Weights of a small class-conditioned image diffusion model.
Data: trained on short English words printed on busy colour backdrops, 22605 training examples, 76.4 epochs.
Rows from block 5, named by matrix and row number. Rows with one number belong to one channel. Each number is 50 + 15 x the weight over its row's rms, rounded and kept within 0 to 99. All counts start at 0. After the name is the row's rms in percent of the matrix's.
# convs0: first 3x3 conv (model.mid.0.convs.0.weight, 256x256x3x3, standardized in use), inputs 84-90, a 3x3 kernel for each
# convs1: second 3x3 conv (model.mid.0.convs.1.weight, 256x256x3x3, standardized in use, transposed), outputs 84-90, a 3x3 kernel for each
convs0.18 092:35 52 56 53 52 44 64 22 30 42 43 65 40 38 42 61 63 61 63 47 54 56 62 69 37 45 52 54 37 62 24 39 39 60 39 46 87 58 06 69 40 33 66 36 51 27 67 73 63 18 05 70 61 69 65 45 52 28 20 62 60 49 67
convs0.19 088:65 25 92 62 33 42 30 82 37 33 30 59 50 51 45 34 57 42 43 60 60 65 49 47 68 54 61 56 59 36 47 52 50 41 82 53 58 21 73 51 28 34 35 39 51 74 64 35 66 81 25 48 56 44 35 62 51 46 45 37 51 56 41
convs0.20 088:61 52 44 84 36 49 38 57 45 50 44 42 47 46 46 39 44 35 26 50 61 51 45 40 54 28 15 47 46 62 39 40 60 54 25 49 44 52 30 61 66 42 71 72 12 35 60 58 40 00 09 44 63 40 32 38 51 29 56 46 34 24 54
convs0.21 064:56 65 41 47 36 28 50 62 56 48 43 29 64 48 54 39 47 53 66 65 70 43 71 78 59 73 77 54 48 55 41 36 69 44 52 53 77 29 20 53 39 36 46 29 58 47 51 38 58 73 33 48 57 36 29 47 59 46 37 46 45 46 55
convs0.22 097:49 83 51 35 37 54 58 47 14 41 65 44 20 58 54 69 63 49 41 55 57 56 65 38 41 68 60 47 75 55 40 35 40 50 42 63 46 29 49 56 92 43 43 05 39 71 52 66 62 63 34 49 63 64 60 64 56 46 58 57 46 47 45
convs0.23 080:32 54 72 29 41 24 45 41 58 43 55 64 53 65 83 54 72 41 66 72 55 39 45 48 56 63 48 76 54 61 45 42 62 41 45 54 62 85 60 37 37 61 40 66 38 47 37 48 54 38 59 70 71 62 44 34 51 69 73 75 63 55 73
convs0.24 107:57 52 73 49 47 66 64 69 62 52 52 30 65 36 38 58 53 57 43 53 46 48 40 56 85 41 33 53 27 51 23 46 28 41 58 56 39 44 54 76 51 55 95 57 45 29 60 33 32 46 46 18 49 91 53 47 47 43 46 75 73 67 69
convs0.25 082:55 35 37 47 69 68 56 67 41 49 56 57 51 82 57 42 51 44 39 58 60 49 59 52 51 52 59 74 44 61 70 20 59 50 34 33 54 42 64 61 99 50 58 52 71 37 00 40 34 53 60 33 38 75 51 39 26 50 50 36 46 82 51
convs0.26 091:43 24 44 33 55 59 48 28 84 59 64 51 22 54 62 59 51 78 34 22 62 34 36 42 54 65 56 35 54 29 72 46 50 40 33 74 52 47 45 44 65 36 46 76 62 23 48 49 33 58 91 64 65 61 59 70 45 57 44 47 42 50 53
convs0.27 068:42 67 53 64 31 38 53 64 65 46 50 49 33 41 43 38 48 60 73 50 53 61 25 87 64 51 22 38 53 46 39 39 55 37 38 68 71 61 35 56 43 41 33 59 62 55 94 38 56 28 31 30 12 45 46 38 49 48 57 61 27 50 52
convs0.28 061:46 66 50 82 41 65 41 57 88 56 53 47 37 41 47 38 41 50 41 70 54 72 48 46 28 30 22 57 49 30 51 37 47 17 31 48 53 39 88 24 42 25 48 69 42 49 12 57 18 60 49 16 49 62 42 46 50 33 51 45 47 59 57
convs0.29 111:57 49 43 74 42 66 30 72 57 63 50 49 66 63 35 27 29 71 32 53 31 50 49 36 51 56 63 92 36 63 89 28 50 79 16 39 88 49 55 78 00 39 77 77 42 40 31 64 70 57 57 49 82 58 56 53 43 31 19 44 79 61 47
convs0.30 048:67 71 52 55 34 84 48 70 72 50 48 50 48 40 45 51 60 44 71 45 42 49 33 49 65 72 66 45 48 33 36 25 25 55 67 64 21 27 10 72 63 60 64 28 53 37 26 35 90 50 59 77 53 33 43 58 56 40 35 53 67 58 49
convs0.31 096:73 51 66 41 49 39 44 57 44 47 66 64 50 40 45 35 45 42 41 39 53 46 42 45 56 11 46 44 40 46 44 26 37 44 37 62 44 43 63 59 64 86 60 59 43 62 58 52 23 33 32 64 52 86 13 39 44 46 46 55 42 67 80
convs0.32 099:15 32 47 64 50 57 38 57 67 50 81 56 27 47 64 45 59 55 28 36 55 58 47 53 61 64 52 53 41 43 44 46 55 25 48 42 72 49 61 47 29 56 43 62 64 60 72 76 87 58 55 41 50 48 48 61 47 61 49 43 65 44 55
convs0.33 073:62 69 06 44 26 55 38 55 42 34 47 48 36 41 42 53 55 41 38 55 47 47 70 61 76 67 43 56 38 45 53 45 56 43 55 81 60 63 48 33 35 58 49 33 80 70 18 70 20 44 83 72 49 37 41 69 50 41 55 29 58 56 51
convs0.34 082:47 18 99 73 47 96 43 56 84 43 38 55 44 61 59 42 50 65 63 62 58 33 47 76 43 45 60 43 53 38 46 65 40 48 61 40 58 81 59 52 74 64 48 22 90 40 63 79 49 46 76 26 63 93 35 54 43 50 65 37 72 60 58
convs0.35 093:48 41 54 32 36 52 60 52 61 48 42 45 61 55 61 46 37 46 41 32 62 53 44 53 65 24 59 40 64 73 56 63 45 49 44 46 76 43 36 74 37 72 39 46 52 67 40 46 24 40 59 47 63 38 46 52 61 44 74 53 46 55 58
convs0.36 103:24 60 83 74 58 27 42 72 72 79 53 48 44 52 36 56 31 37 43 21 70 29 41 36 45 61 29 55 42 85 28 71 41 55 73 58 43 72 50 26 37 39 66 52 59 46 40 49 61 22 38 55 39 69 61 45 61 49 35 40 54 39 69
convs0.37 089:35 95 39 59 58 34 68 53 20 40 58 54 39 34 40 58 44 52 49 33 26 55 53 58 36 46 58 61 54 46 63 68 74 67 69 73 50 52 31 70 71 51 94 58 28 53 67 40 45 72 72 64 47 69 63 58 52 50 46 39 29 77 59
convs0.38 070:79 63 30 29 44 45 45 51 41 50 57 53 53 60 36 40 40 39 41 46 58 61 29 34 58 29 24 60 62 37 38 65 48 45 35 64 63 66 65 37 40 38 68 28 00 59 53 45 51 42 59 66 10 23 60 30 32 85 36 32 34 43 53
convs0.39 130:43 62 34 45 85 85 52 66 66 75 59 36 48 71 32 35 34 44 73 38 62 59 33 62 45 20 65 66 65 52 68 45 57 32 48 51 88 37 57 54 59 48 46 65 01 46 49 31 64 63 30 66 54 36 64 33 44 46 62 44 55 43 70
convs0.40 093:47 56 29 71 48 66 39 41 73 53 44 59 47 61 72 42 60 80 68 45 62 32 42 67 19 46 48 39 43 42 50 62 56 49 35 55 30 78 77 38 86 18 39 50 23 27 62 39 61 04 42 51 58 60 43 36 53 27 46 57 46 56 31
convs0.41 111:48 71 34 28 63 37 52 33 50 54 56 37 55 46 53 57 50 30 29 47 48 54 66 47 50 50 54 74 38 26 32 31 41 46 44 41 67 45 63 43 46 37 44 41 67 50 55 59 73 40 61 48 52 39 58 32 50 54 76 69 69 24 41
convs0.42 097:45 62 73 47 61 49 67 82 93 52 38 44 54 53 52 66 37 41 66 39 41 52 47 30 62 66 42 64 36 43 66 72 56 69 52 47 60 42 65 35 57 68 49 29 23 24 77 42 56 56 64 81 48 63 53 51 40 34 49 55 63 46 57
convs0.43 097:76 20 45 52 54 27 75 36 48 60 41 66 52 36 39 63 76 84 61 31 34 26 46 49 45 72 30 56 73 60 64 39 36 52 42 34 79 08 78 36 45 18 62 41 50 29 41 40 42 55 24 57 68 30 55 66 75 32 47 56 48 50 25
convs0.44 112:52 46 57 35 31 49 48 61 57 60 55 64 60 64 55 67 63 64 60 47 30 42 36 52 34 77 56 47 55 52 41 24 43 69 35 52 40 61 40 35 38 43 30 75 68 39 69 51 34 47 46 16 55 60 66 71 36 46 37 32 56 42 66
convs0.45 075:50 33 84 66 77 87 49 36 85 47 49 33 55 64 50 48 36 50 52 72 64 56 30 29 58 40 20 63 44 29 46 60 58 53 73 57 36 72 26 74 61 46 29 46 80 65 11 50 55 27 50 73 22 44 55 46 31 45 37 68 58 58 46
convs0.46 087:36 86 52 35 37 49 74 47 49 55 39 61 41 43 55 45 56 72 52 45 49 60 26 55 47 49 20 62 64 36 44 47 42 51 63 67 32 44 66 37 50 78 66 54 42 61 44 17 33 71 42 31 57 41 47 58 62 52 44 23 68 43 65
convs0.47 113:52 75 33 37 18 40 48 56 53 46 63 30 85 63 60 56 44 46 33 41 38 46 43 60 48 49 56 71 70 74 52 44 58 46 58 61 67 50 66 76 36 13 48 65 35 68 60 46 99 90 48 42 47 40 53 44 55 56 39 23 31 49 48
convs0.48 123:51 47 72 30 23 46 99 24 46 40 70 39 57 56 58 43 43 58 78 40 40 48 38 77 35 53 58 54 58 44 63 51 60 41 34 47 52 36 46 61 54 55 23 77 76 40 73 53 66 52 87 97 34 73 42 55 43 40 68 29 45 56 63
convs0.49 102:45 20 82 61 32 65 36 33 74 59 38 40 52 40 27 52 60 46 46 52 19 54 53 32 61 46 42 26 81 43 39 60 75 60 36 45 55 38 37 41 43 60 43 61 43 85 17 45 26 46 54 46 46 14 51 47 30 62 49 76 52 54 38
convs0.50 089:76 72 39 56 88 86 60 56 33 61 54 32 52 45 46 56 57 45 46 29 47 48 50 47 50 45 63 77 30 75 57 52 63 42 68 43 81 38 42 78 83 41 36 13 71 53 70 48 79 61 34 38 21 60 66 35 54 53 39 60 58 48 54
convs0.51 079:43 30 05 79 78 03 50 66 52 57 58 46 45 61 38 65 55 40 52 37 44 56 58 26 31 37 40 83 46 80 45 53 48 74 33 61 59 44 74 39 44 21 81 67 45 70 58 50 42 33 21 41 57 51 47 59 50 51 25 59 38 36 68
convs0.52 104:57 34 12 83 52 13 58 59 49 60 72 37 38 51 38 62 49 44 51 42 44 51 59 54 39 49 71 51 34 70 50 61 75 38 49 19 55 67 19 48 66 56 57 38 58 70 53 55 45 63 29 15 57 62 51 46 52 47 55 53 55 46 37
convs0.53 087:19 54 59 38 53 50 69 56 40 55 54 36 38 58 53 31 49 59 61 44 53 48 40 54 46 64 61 58 53 30 70 41 40 70 60 38 95 65 62 57 64 51 50 84 41 22 40 50 32 23 26 56 66 68 35 37 52 54 40 52 59 56 66
convs0.54 095:43 64 55 52 36 42 65 76 47 52 55 33 59 48 29 36 45 51 63 54 72 32 60 58 42 36 38 34 56 60 33 54 63 48 64 59 60 70 46 44 75 56 27 41 47 47 37 35 75 64 53 60 67 40 55 38 47 61 58 77 32 72 65
convs0.55 086:48 55 58 68 31 36 68 49 76 49 41 58 30 63 63 27 37 54 25 50 41 44 74 54 80 60 61 64 63 86 46 70 37 46 58 66 27 50 82 56 31 28 47 61 61 50 72 81 56 11 43 62 12 15 33 60 53 39 72 56 50 39 57
convs0.56 102:19 64 67 99 34 24 48 40 39 59 48 56 45 30 39 61 46 43 32 46 49 53 50 32 51 62 51 02 58 83 34 70 33 59 50 53 61 56 43 28 55 75 69 81 36 59 50 43 31 30 68 25 69 87 59 70 58 46 35 34 37 51 59
convs0.57 082:65 51 36 35 64 75 33 34 60 36 57 47 61 57 53 60 54 49 25 48 39 39 41 43 79 59 75 70 69 63 64 39 83 50 47 38 57 22 56 49 40 47 53 43 71 57 65 41 46 31 64 45 60 48 65 54 65 73 46 39 55 53 61
convs0.58 088:43 82 28 80 34 46 58 56 56 56 39 48 50 73 53 54 41 42 44 63 58 59 35 33 55 45 50 71 36 53 51 28 43 47 60 66 48 43 40 61 69 53 54 38 35 22 69 04 50 32 48 51 63 36 48 35 35 34 71 34 48 39 51
convs0.59 083:45 34 15 15 10 45 50 71 00 55 61 63 46 35 35 56 27 38 60 51 34 58 62 35 41 29 43 35 51 61 62 45 57 55 56 52 55 69 63 61 46 14 38 44 34 42 59 34 49 53 44 72 88 65 73 40 48 48 51 62 82 61 56
convs0.60 115:37 90 33 63 56 20 49 36 60 66 65 57 63 62 35 64 44 33 55 42 60 32 84 58 57 50 42 38 60 54 48 59 31 52 54 48 74 34 45 96 39 54 36 54 40 57 55 28 50 73 68 58 27 42 39 57 80 26 63 59 41 72 68
convs0.61 114:39 90 41 54 56 32 43 56 56 41 58 44 64 49 36 51 34 56 71 67 41 47 43 32 39 48 37 64 36 60 59 41 19 51 44 54 83 55 40 34 78 43 36 30 63 27 33 59 62 41 11 56 59 35 38 46 47 47 57 44 30 71 39
convs0.62 070:20 47 79 26 33 50 71 43 58 54 46 57 58 56 49 52 35 55 48 34 48 22 46 40 71 39 73 57 55 48 54 62 55 49 64 38 53 26 71 43 35 23 47 85 40 51 31 51 24 50 45 44 45 18 52 64 49 61 77 86 51 44 36
convs0.63 094:60 71 32 48 39 41 37 15 70 41 34 44 72 51 49 40 38 43 51 74 32 51 60 24 41 54 46 44 50 49 61 55 42 44 53 81 42 14 42 31 42 46 55 45 61 55 63 35 85 53 56 68 65 40 56 44 46 55 61 54 62 56 44
convs0.64 124:39 65 46 42 51 54 44 39 82 52 33 58 40 37 36 29 42 79 33 56 23 57 57 48 36 52 48 49 52 43 58 39 45 46 48 31 48 60 75 36 37 27 64 35 57 51 44 28 60 53 68 37 74 73 47 65 41 42 57 48 22 79 36
convs0.65 099:54 54 64 39 63 49 73 49 58 69 68 35 56 60 48 49 64 73 74 52 22 65 73 41 59 45 50 56 49 31 47 37 55 30 53 31 75 28 42 45 48 46 44 40 71 65 54 48 44 56 23 48 28 58 63 78 41 37 27 57 45 41 46
convs0.66 075:76 79 49 25 21 47 29 28 12 51 24 35 81 58 33 49 70 63 52 72 54 65 41 68 31 25 40 54 40 74 43 33 33 44 52 38 58 68 58 44 64 41 65 39 30 49 65 51 63 57 60 61 54 48 51 32 35 50 46 37 44 52 48
convs0.67 092:58 40 48 51 32 59 49 33 99 43 13 60 40 49 32 37 67 66 62 71 39 56 53 59 08 43 46 54 33 51 38 59 31 43 39 27 38 39 55 59 20 37 66 31 74 63 48 43 33 59 55 48 59 77 55 47 50 60 45 29 38 52 66
convs0.68 119:67 64 63 57 52 79 41 53 60 67 79 70 40 46 65 47 74 51 63 77 09 28 70 61 49 36 41 43 56 43 50 52 47 85 66 63 38 42 32 15 48 30 21 51 39 62 59 73 33 20 70 52 59 56 50 63 49 50 27 63 38 43 44
convs0.69 077:38 49 71 61 79 48 49 17 74 55 57 53 59 51 46 49 50 56 46 53 60 43 80 44 38 51 77 42 42 64 57 49 46 42 48 38 42 92 40 29 68 55 45 42 78 54 51 60 53 55 37 71 34 38 55 44 54 46 51 52 70 58 45
convs0.70 082:34 23 48 52 27 50 59 76 66 55 50 33 47 36 46 49 39 58 51 41 56 64 43 57 40 42 64 50 12 41 19 48 49 24 50 80 67 54 45 66 77 67 38 67 72 55 21 52 43 58 72 31 42 59 42 48 55 43 47 49 33 66 56
convs1.18 087:46 53 57 44 57 59 70 76 64 55 55 54 54 52 61 57 60 41 49 50 49 49 49 50 49 49 49 39 24 51 49 39 65 39 44 40 21 41 56 32 76 39 54 70 74 56 57 49 63 46 52 67 41 38 55 59 45 48 50 49 45 62 52
convs1.19 095:38 72 40 29 59 66 42 38 32 48 43 42 52 52 50 44 60 50 50 50 49 50 50 49 49 49 49 19 46 49 29 43 99 23 20 34 33 69 53 30 61 42 57 54 29 58 56 45 69 71 58 62 57 33 50 49 54 49 56 54 53 43 47
convs1.20 116:32 40 70 94 87 27 51 64 41 49 40 44 30 53 49 47 48 52 50 50 51 51 52 55 51 51 54 51 62 99 35 80 09 70 77 38 71 49 15 71 17 38 73 68 43 41 50 61 52 74 56 34 81 40 49 44 53 52 36 38 54 50 50
convs1.21 066:51 52 51 46 50 61 50 49 59 51 45 46 48 48 47 50 50 47 49 50 49 49 49 49 49 50 49 52 74 57 46 69 31 54 71 42 58 49 53 52 58 42 56 50 58 54 57 49 52 45 49 46 44 47 61 48 51 52 43 59 51 51 40
convs1.22 091:51 41 57 51 45 85 55 43 52 41 48 42 64 56 40 53 44 50 50 51 50 50 51 50 50 51 49 51 16 46 36 45 61 85 34 26 32 66 99 62 55 51 56 43 39 56 52 59 66 62 63 64 42 44 42 55 50 56 48 40 48 45 46
convs1.23 077:49 47 47 44 38 50 43 36 50 53 47 48 50 53 56 49 49 49 49 50 49 49 50 49 49 50 49 46 70 74 40 79 70 55 67 36 51 34 61 50 33 44 54 57 44 47 54 48 54 53 51 52 48 47 51 52 48 49 58 52 45 56 47
convs1.24 141:42 69 61 61 56 42 34 40 27 59 52 54 24 41 65 40 59 45 51 47 53 49 47 50 49 47 48 41 55 56 36 64 71 62 83 36 47 85 46 87 44 46 21 54 86 76 57 84 36 45 62 51 36 50 54 47 39 53 62 48 53 42 54
convs1.25 074:54 52 43 50 54 52 43 43 51 49 53 42 55 49 46 51 55 49 50 50 49 50 50 50 49 49 49 77 45 64 53 58 58 15 58 65 51 52 40 46 44 31 46 50 44 51 49 48 44 48 42 46 48 46 51 50 55 50 52 56 60 45 46
convs1.26 076:53 50 43 51 48 56 41 48 50 51 47 44 51 45 47 42 49 50 50 50 49 49 50 50 49 50 50 59 63 54 36 23 82 33 52 54 36 63 78 38 54 51 49 32 28 44 53 45 51 48 53 44 50 52 54 58 51 42 50 48 53 41 52
convs1.27 061:55 51 43 39 53 46 48 57 41 49 51 49 49 54 50 48 52 56 49 50 50 50 50 50 49 50 49 53 59 78 57 28 42 37 56 58 49 33 40 64 52 59 55 61 60 45 42 43 43 36 43 49 41 47 48 57 58 57 50 49 54 47 44
convs1.28 084:69 60 61 67 56 50 48 41 59 54 56 43 64 49 43 40 48 54 47 48 48 46 49 49 47 50 49 49 56 50 26 39 58 64 34 46 60 62 82 81 63 50 43 29 42 59 65 59 62 49 61 55 61 46 57 59 57 54 51 54 61 54 51
convs1.29 111:52 70 56 38 39 16 81 72 49 45 41 52 45 68 63 43 52 65 48 50 49 50 51 52 49 52 52 51 32 51 54 30 60 46 69 48 58 38 50 41 86 24 46 51 29 34 39 59 44 56 78 23 60 43 57 47 54 55 46 51 51 53 44
convs1.30 089:20 58 39 34 35 62 47 41 36 47 49 25 40 61 73 42 51 42 47 47 47 45 45 44 48 48 45 58 35 65 62 36 74 51 41 45 48 55 42 67 94 57 50 47 37 43 57 56 84 79 71 34 49 41 44 49 58 50 42 46 59 54 52
convs1.31 083:54 57 40 44 49 43 15 28 42 48 47 52 52 48 47 52 56 52 50 50 49 50 49 49 49 49 49 70 21 49 65 61 45 44 33 47 39 46 77 20 65 36 62 62 40 51 39 41 50 47 45 50 47 46 53 46 50 52 49 59 48 48 54
convs1.32 148:00 46 39 77 52 31 59 52 60 72 55 51 64 50 49 47 71 52 58 57 52 45 55 49 50 49 51 49 45 61 34 50 57 52 62 53 63 68 33 38 76 29 43 69 42 46 84 40 12 62 46 23 24 36 46 46 47 57 41 45 54 48 67
convs1.33 102:65 44 30 63 57 68 73 77 49 52 35 46 48 47 63 33 36 32 48 50 50 49 53 47 51 52 49 50 58 67 37 49 13 62 08 34 54 50 44 63 68 58 46 47 47 54 52 55 55 64 67 54 61 38 53 51 62 48 43 58 48 56 62
convs1.34 057:43 40 44 35 34 44 37 41 43 49 46 47 49 46 45 45 48 47 49 50 49 49 50 50 49 49 49 42 48 58 75 36 79 49 62 77 40 44 39 51 47 44 46 63 54 44 44 44 49 47 50 49 49 48 55 50 59 49 53 58 53 43 48
convs1.35 070:50 49 41 43 42 50 37 41 48 45 50 40 50 52 45 47 47 55 50 50 49 49 50 49 49 50 49 39 55 78 44 41 41 48 88 57 46 51 57 11 62 49 31 43 40 46 45 45 53 49 54 44 50 53 54 45 53 44 45 59 51 48 44
convs1.36 090:54 54 48 47 37 47 16 38 38 40 40 53 45 53 50 37 44 40 49 50 49 49 50 50 50 50 50 76 63 48 36 38 15 50 38 63 32 63 58 66 71 30 64 24 76 31 59 53 55 55 40 39 55 54 58 47 51 55 43 40 49 57 63
convs1.37 065:54 45 40 43 37 45 38 42 38 48 51 49 51 50 48 51 55 48 49 50 49 49 50 49 49 50 49 56 35 56 39 19 38 46 72 67 46 39 50 55 54 64 50 61 57 42 43 45 42 49 52 46 49 52 57 57 50 51 59 46 51 49 48
convs1.38 089:42 50 16 65 56 33 63 70 60 53 56 65 45 56 46 59 44 52 45 48 48 45 48 49 46 47 48 64 56 28 47 47 28 73 44 37 42 67 82 75 87 50 97 81 55 42 57 65 42 55 56 44 51 59 56 56 50 57 54 54 62 55 52
convs1.39 151:35 48 41 48 49 79 45 60 50 27 58 52 70 43 27 41 49 29 48 49 55 47 55 50 54 56 58 56 36 42 50 19 38 47 62 36 50 77 45 72 54 41 29 65 42 28 21 29 55 60 44 46 22 22 39 49 52 53 31 44 58 41 44
convs1.40 115:60 45 28 48 58 08 59 64 20 44 43 58 53 48 45 65 50 54 47 46 48 50 47 49 51 50 52 58 37 50 48 53 55 47 24 71 18 65 00 56 63 07 08 43 19 47 78 45 72 59 47 70 27 41 50 60 45 44 52 44 51 40 51
convs1.41 088:42 56 53 29 68 37 41 55 35 59 58 41 62 56 53 53 48 39 49 50 49 49 49 49 48 49 49 52 53 41 51 50 92 58 65 35 32 13 53 45 36 20 73 45 31 48 58 44 58 50 34 46 31 53 52 56 49 52 54 56 49 55 46
convs1.42 089:59 50 55 41 30 70 48 41 47 47 57 48 54 53 47 43 53 48 50 50 49 49 51 49 49 50 49 94 68 48 76 26 38 43 56 35 40 19 50 34 52 62 44 20 53 48 37 37 45 53 36 47 56 49 51 47 61 70 44 44 51 53 48
convs1.43 072:57 47 48 47 49 58 57 49 50 50 47 52 48 47 47 41 47 48 50 50 50 50 50 50 49 49 49 32 62 58 44 62 64 33 42 60 38 34 34 53 33 35 77 55 46 64 53 46 56 46 49 51 48 49 50 53 56 44 52 53 50 54 53
convs1.44 106:53 70 42 55 57 45 54 55 63 56 58 46 46 50 49 42 52 53 49 50 49 49 50 50 49 49 49 64 79 82 45 26 40 39 23 68 23 47 41 51 42 51 58 53 48 49 44 46 57 48 60 47 53 50 50 53 49 46 50 60 49 52 51
convs1.45 118:58 59 21 54 40 36 55 44 34 40 41 53 82 49 48 67 52 44 50 53 48 48 52 43 49 53 46 42 65 59 39 59 45 48 61 63 60 38 63 55 44 54 69 00 31 48 69 41 67 86 53 38 56 38 50 56 49 45 53 59 52 49 51
convs1.46 068:57 49 49 58 52 55 51 51 58 46 50 48 47 47 47 49 52 46 49 50 49 49 49 49 49 49 49 44 57 68 59 48 69 22 89 53 51 41 27 44 49 64 34 63 68 44 55 47 48 44 49 46 54 52 55 43 52 48 52 45 56 47 58
convs1.47 104:44 39 62 69 32 61 42 37 51 54 51 35 60 42 37 53 49 43 50 50 49 50 50 50 50 51 50 62 39 66 20 48 46 59 41 63 50 67 47 55 65 43 77 63 58 37 31 50 62 42 36 62 55 49 55 50 55 49 47 54 48 65 53
convs1.48 096:71 29 54 32 41 45 28 36 78 54 57 45 47 51 45 46 55 49 51 51 50 50 50 51 50 50 50 65 57 39 64 80 71 81 43 54 28 46 52 89 34 39 68 46 35 56 66 61 51 49 53 52 46 73 45 41 56 48 43 46 41 51 42
convs1.49 078:46 60 56 45 47 55 42 53 52 49 51 46 56 47 47 51 50 49 50 50 49 50 50 49 49 50 49 55 40 87 23 42 36 38 43 43 43 44 55 52 27 45 52 71 38 48 58 49 55 43 49 52 52 40 58 50 59 42 52 70 57 49 51
convs1.50 070:43 39 31 42 45 40 32 46 43 50 53 49 51 50 51 54 53 48 50 51 49 49 50 49 49 50 49 34 55 70 51 77 40 67 61 31 33 34 52 39 44 68 46 61 74 48 52 50 45 53 53 48 50 50 52 60 54 53 46 46 48 53 48
convs1.51 064:51 45 47 48 44 48 45 46 48 47 50 46 51 51 47 47 52 47 49 50 49 49 49 49 49 49 49 67 44 57 48 35 24 55 53 32 46 57 64 54 61 46 37 48 52 47 52 52 50 54 54 49 52 51 46 55 47 43 56 58 52 46 57
convs1.52 101:67 42 30 68 51 77 54 29 35 55 63 43 48 58 51 57 59 53 50 51 50 50 50 50 49 49 49 48 57 57 99 50 48 52 62 42 48 08 40 29 33 14 39 40 46 43 47 44 57 45 53 55 52 55 57 41 51 56 51 40 54 59 44
convs1.53 080:58 59 41 47 22 32 51 56 54 48 55 53 51 43 55 50 50 49 51 51 49 49 50 50 49 49 49 58 48 59 58 39 31 47 36 47 48 57 44 34 30 22 31 44 34 68 31 47 54 34 46 58 40 67 53 50 50 50 56 46 56 46 47
convs1.54 084:49 44 45 47 52 51 44 53 44 48 56 53 53 49 52 44 50 48 49 50 49 50 50 49 49 49 49 64 34 46 70 39 72 71 39 44 69 50 26 42 32 34 57 92 43 45 56 48 37 48 54 35 44 62 50 43 52 54 53 52 59 54 55
convs1.55 139:67 82 00 57 53 10 47 79 69 46 33 47 32 53 82 58 29 50 50 49 57 47 49 55 50 48 55 66 51 48 61 96 41 72 28 53 07 55 78 81 78 12 34 58 66 36 48 30 32 67 53 43 57 48 65 46 45 53 50 41 58 36 46
convs1.56 085:44 59 44 70 58 54 33 42 47 52 58 47 51 49 44 47 47 56 50 51 49 49 50 49 49 50 49 55 38 53 36 47 42 56 59 15 62 37 42 39 48 48 27 56 20 34 36 29 64 38 50 50 70 38 48 48 46 52 55 59 50 53 56
convs1.57 078:45 55 50 66 45 50 59 49 65 50 49 51 46 54 48 43 52 53 49 50 49 50 50 49 49 50 49 38 37 25 56 74 66 44 46 34 48 32 76 30 42 71 52 64 35 49 50 41 53 39 51 46 47 53 50 53 56 46 37 49 52 63 51
convs1.58 075:44 51 34 60 51 53 54 71 53 45 50 47 49 46 46 46 49 51 50 51 50 49 50 50 49 50 49 38 81 48 81 50 58 68 60 26 52 34 61 44 45 55 46 54 55 60 46 49 54 61 51 50 55 51 48 48 50 51 43 55 41 46 54
convs1.59 066:50 43 46 45 46 51 44 48 46 50 53 46 47 51 46 46 50 51 49 50 49 49 49 49 49 49 49 50 30 52 69 34 65 40 43 67 40 44 54 48 51 48 43 50 57 45 48 47 48 50 51 48 53 51 54 46 45 48 52 54 54 49 52
convs1.60 098:43 60 43 34 48 28 18 34 56 51 50 47 58 48 47 47 49 45 50 50 50 50 50 50 50 50 50 59 46 63 44 20 79 48 72 52 34 48 53 24 33 80 59 89 41 44 38 40 54 40 78 59 57 54 44 37 54 58 51 46 58 43 41
convs1.61 172:62 61 48 64 85 48 56 33 45 56 56 39 38 42 52 11 76 95 50 60 67 50 62 59 43 54 55 44 19 58 58 35 41 67 55 44 62 75 45 59 55 76 45 34 27 51 21 14 42 50 58 28 58 51 46 46 48 60 39 34 58 61 59
convs1.62 099:55 47 53 57 37 53 56 55 61 49 49 47 44 51 43 44 40 56 50 48 48 49 49 49 49 49 49 61 54 99 60 41 71 88 37 60 44 43 66 62 20 66 42 34 69 18 49 68 39 35 46 44 44 53 56 56 53 56 54 51 57 55 44
convs1.63 108:45 83 43 79 84 04 63 75 14 58 46 61 48 39 62 16 52 51 54 50 50 46 52 53 46 46 47 64 59 63 70 27 49 14 23 57 64 90 29 24 26 25 33 30 65 37 68 31 35 23 21 30 65 66 44 55 44 44 45 45 51 46 54
convs1.64 143:80 44 34 41 38 71 48 39 34 41 30 44 30 74 52 52 41 33 47 47 48 52 50 47 48 44 47 76 63 38 71 32 61 37 63 22 58 81 39 75 85 25 44 83 23 25 38 38 44 44 42 68 36 70 54 44 46 49 33 49 57 61 57
convs1.65 142:20 84 34 62 58 77 40 23 55 46 36 35 61 63 37 49 32 57 50 51 48 50 52 52 49 49 50 33 16 47 68 50 60 54 76 36 47 62 56 33 35 69 74 59 30 64 72 49 78 46 38 24 68 56 55 55 44 36 51 49 55 38 47
convs1.66 093:59 73 52 71 85 74 46 24 25 32 48 57 45 61 57 40 49 46 45 46 46 46 46 48 47 47 47 56 62 62 55 63 36 59 73 47 47 59 47 80 50 35 45 30 35 40 48 57 34 41 58 51 49 65 63 57 58 70 61 60 49 54 46
convs1.67 075:46 54 62 45 49 49 47 41 48 54 51 49 50 60 54 49 50 41 50 50 49 49 50 50 49 50 49 59 80 72 42 48 57 21 24 55 40 49 29 63 72 42 27 59 43 52 52 49 52 46 42 46 47 45 49 46 60 52 45 54 48 47 54
convs1.68 128:37 41 21 43 58 70 72 63 66 32 37 57 42 69 35 43 24 74 47 45 51 50 47 51 48 49 52 53 66 44 48 48 58 49 70 06 42 41 81 70 44 28 69 82 46 44 29 32 27 63 62 32 31 61 55 64 42 57 60 43 54 45 37
convs1.69 076:37 46 46 47 38 35 51 65 56 47 51 48 50 47 51 47 49 48 49 50 49 49 49 49 49 49 49 69 24 63 57 24 70 44 59 07 52 55 75 60 32 36 50 51 48 48 55 53 51 37 51 41 61 62 51 51 57 53 51 50 41 54 51
convs1.70 061:45 42 47 38 36 41 42 46 41 50 49 46 53 50 44 49 50 50 50 50 49 49 49 49 49 49 49 62 38 40 51 50 41 32 72 44 50 47 42 54 42 42 47 42 56 45 46 43 49 48 45 51 43 46 51 50 61 50 50 49 51 47 48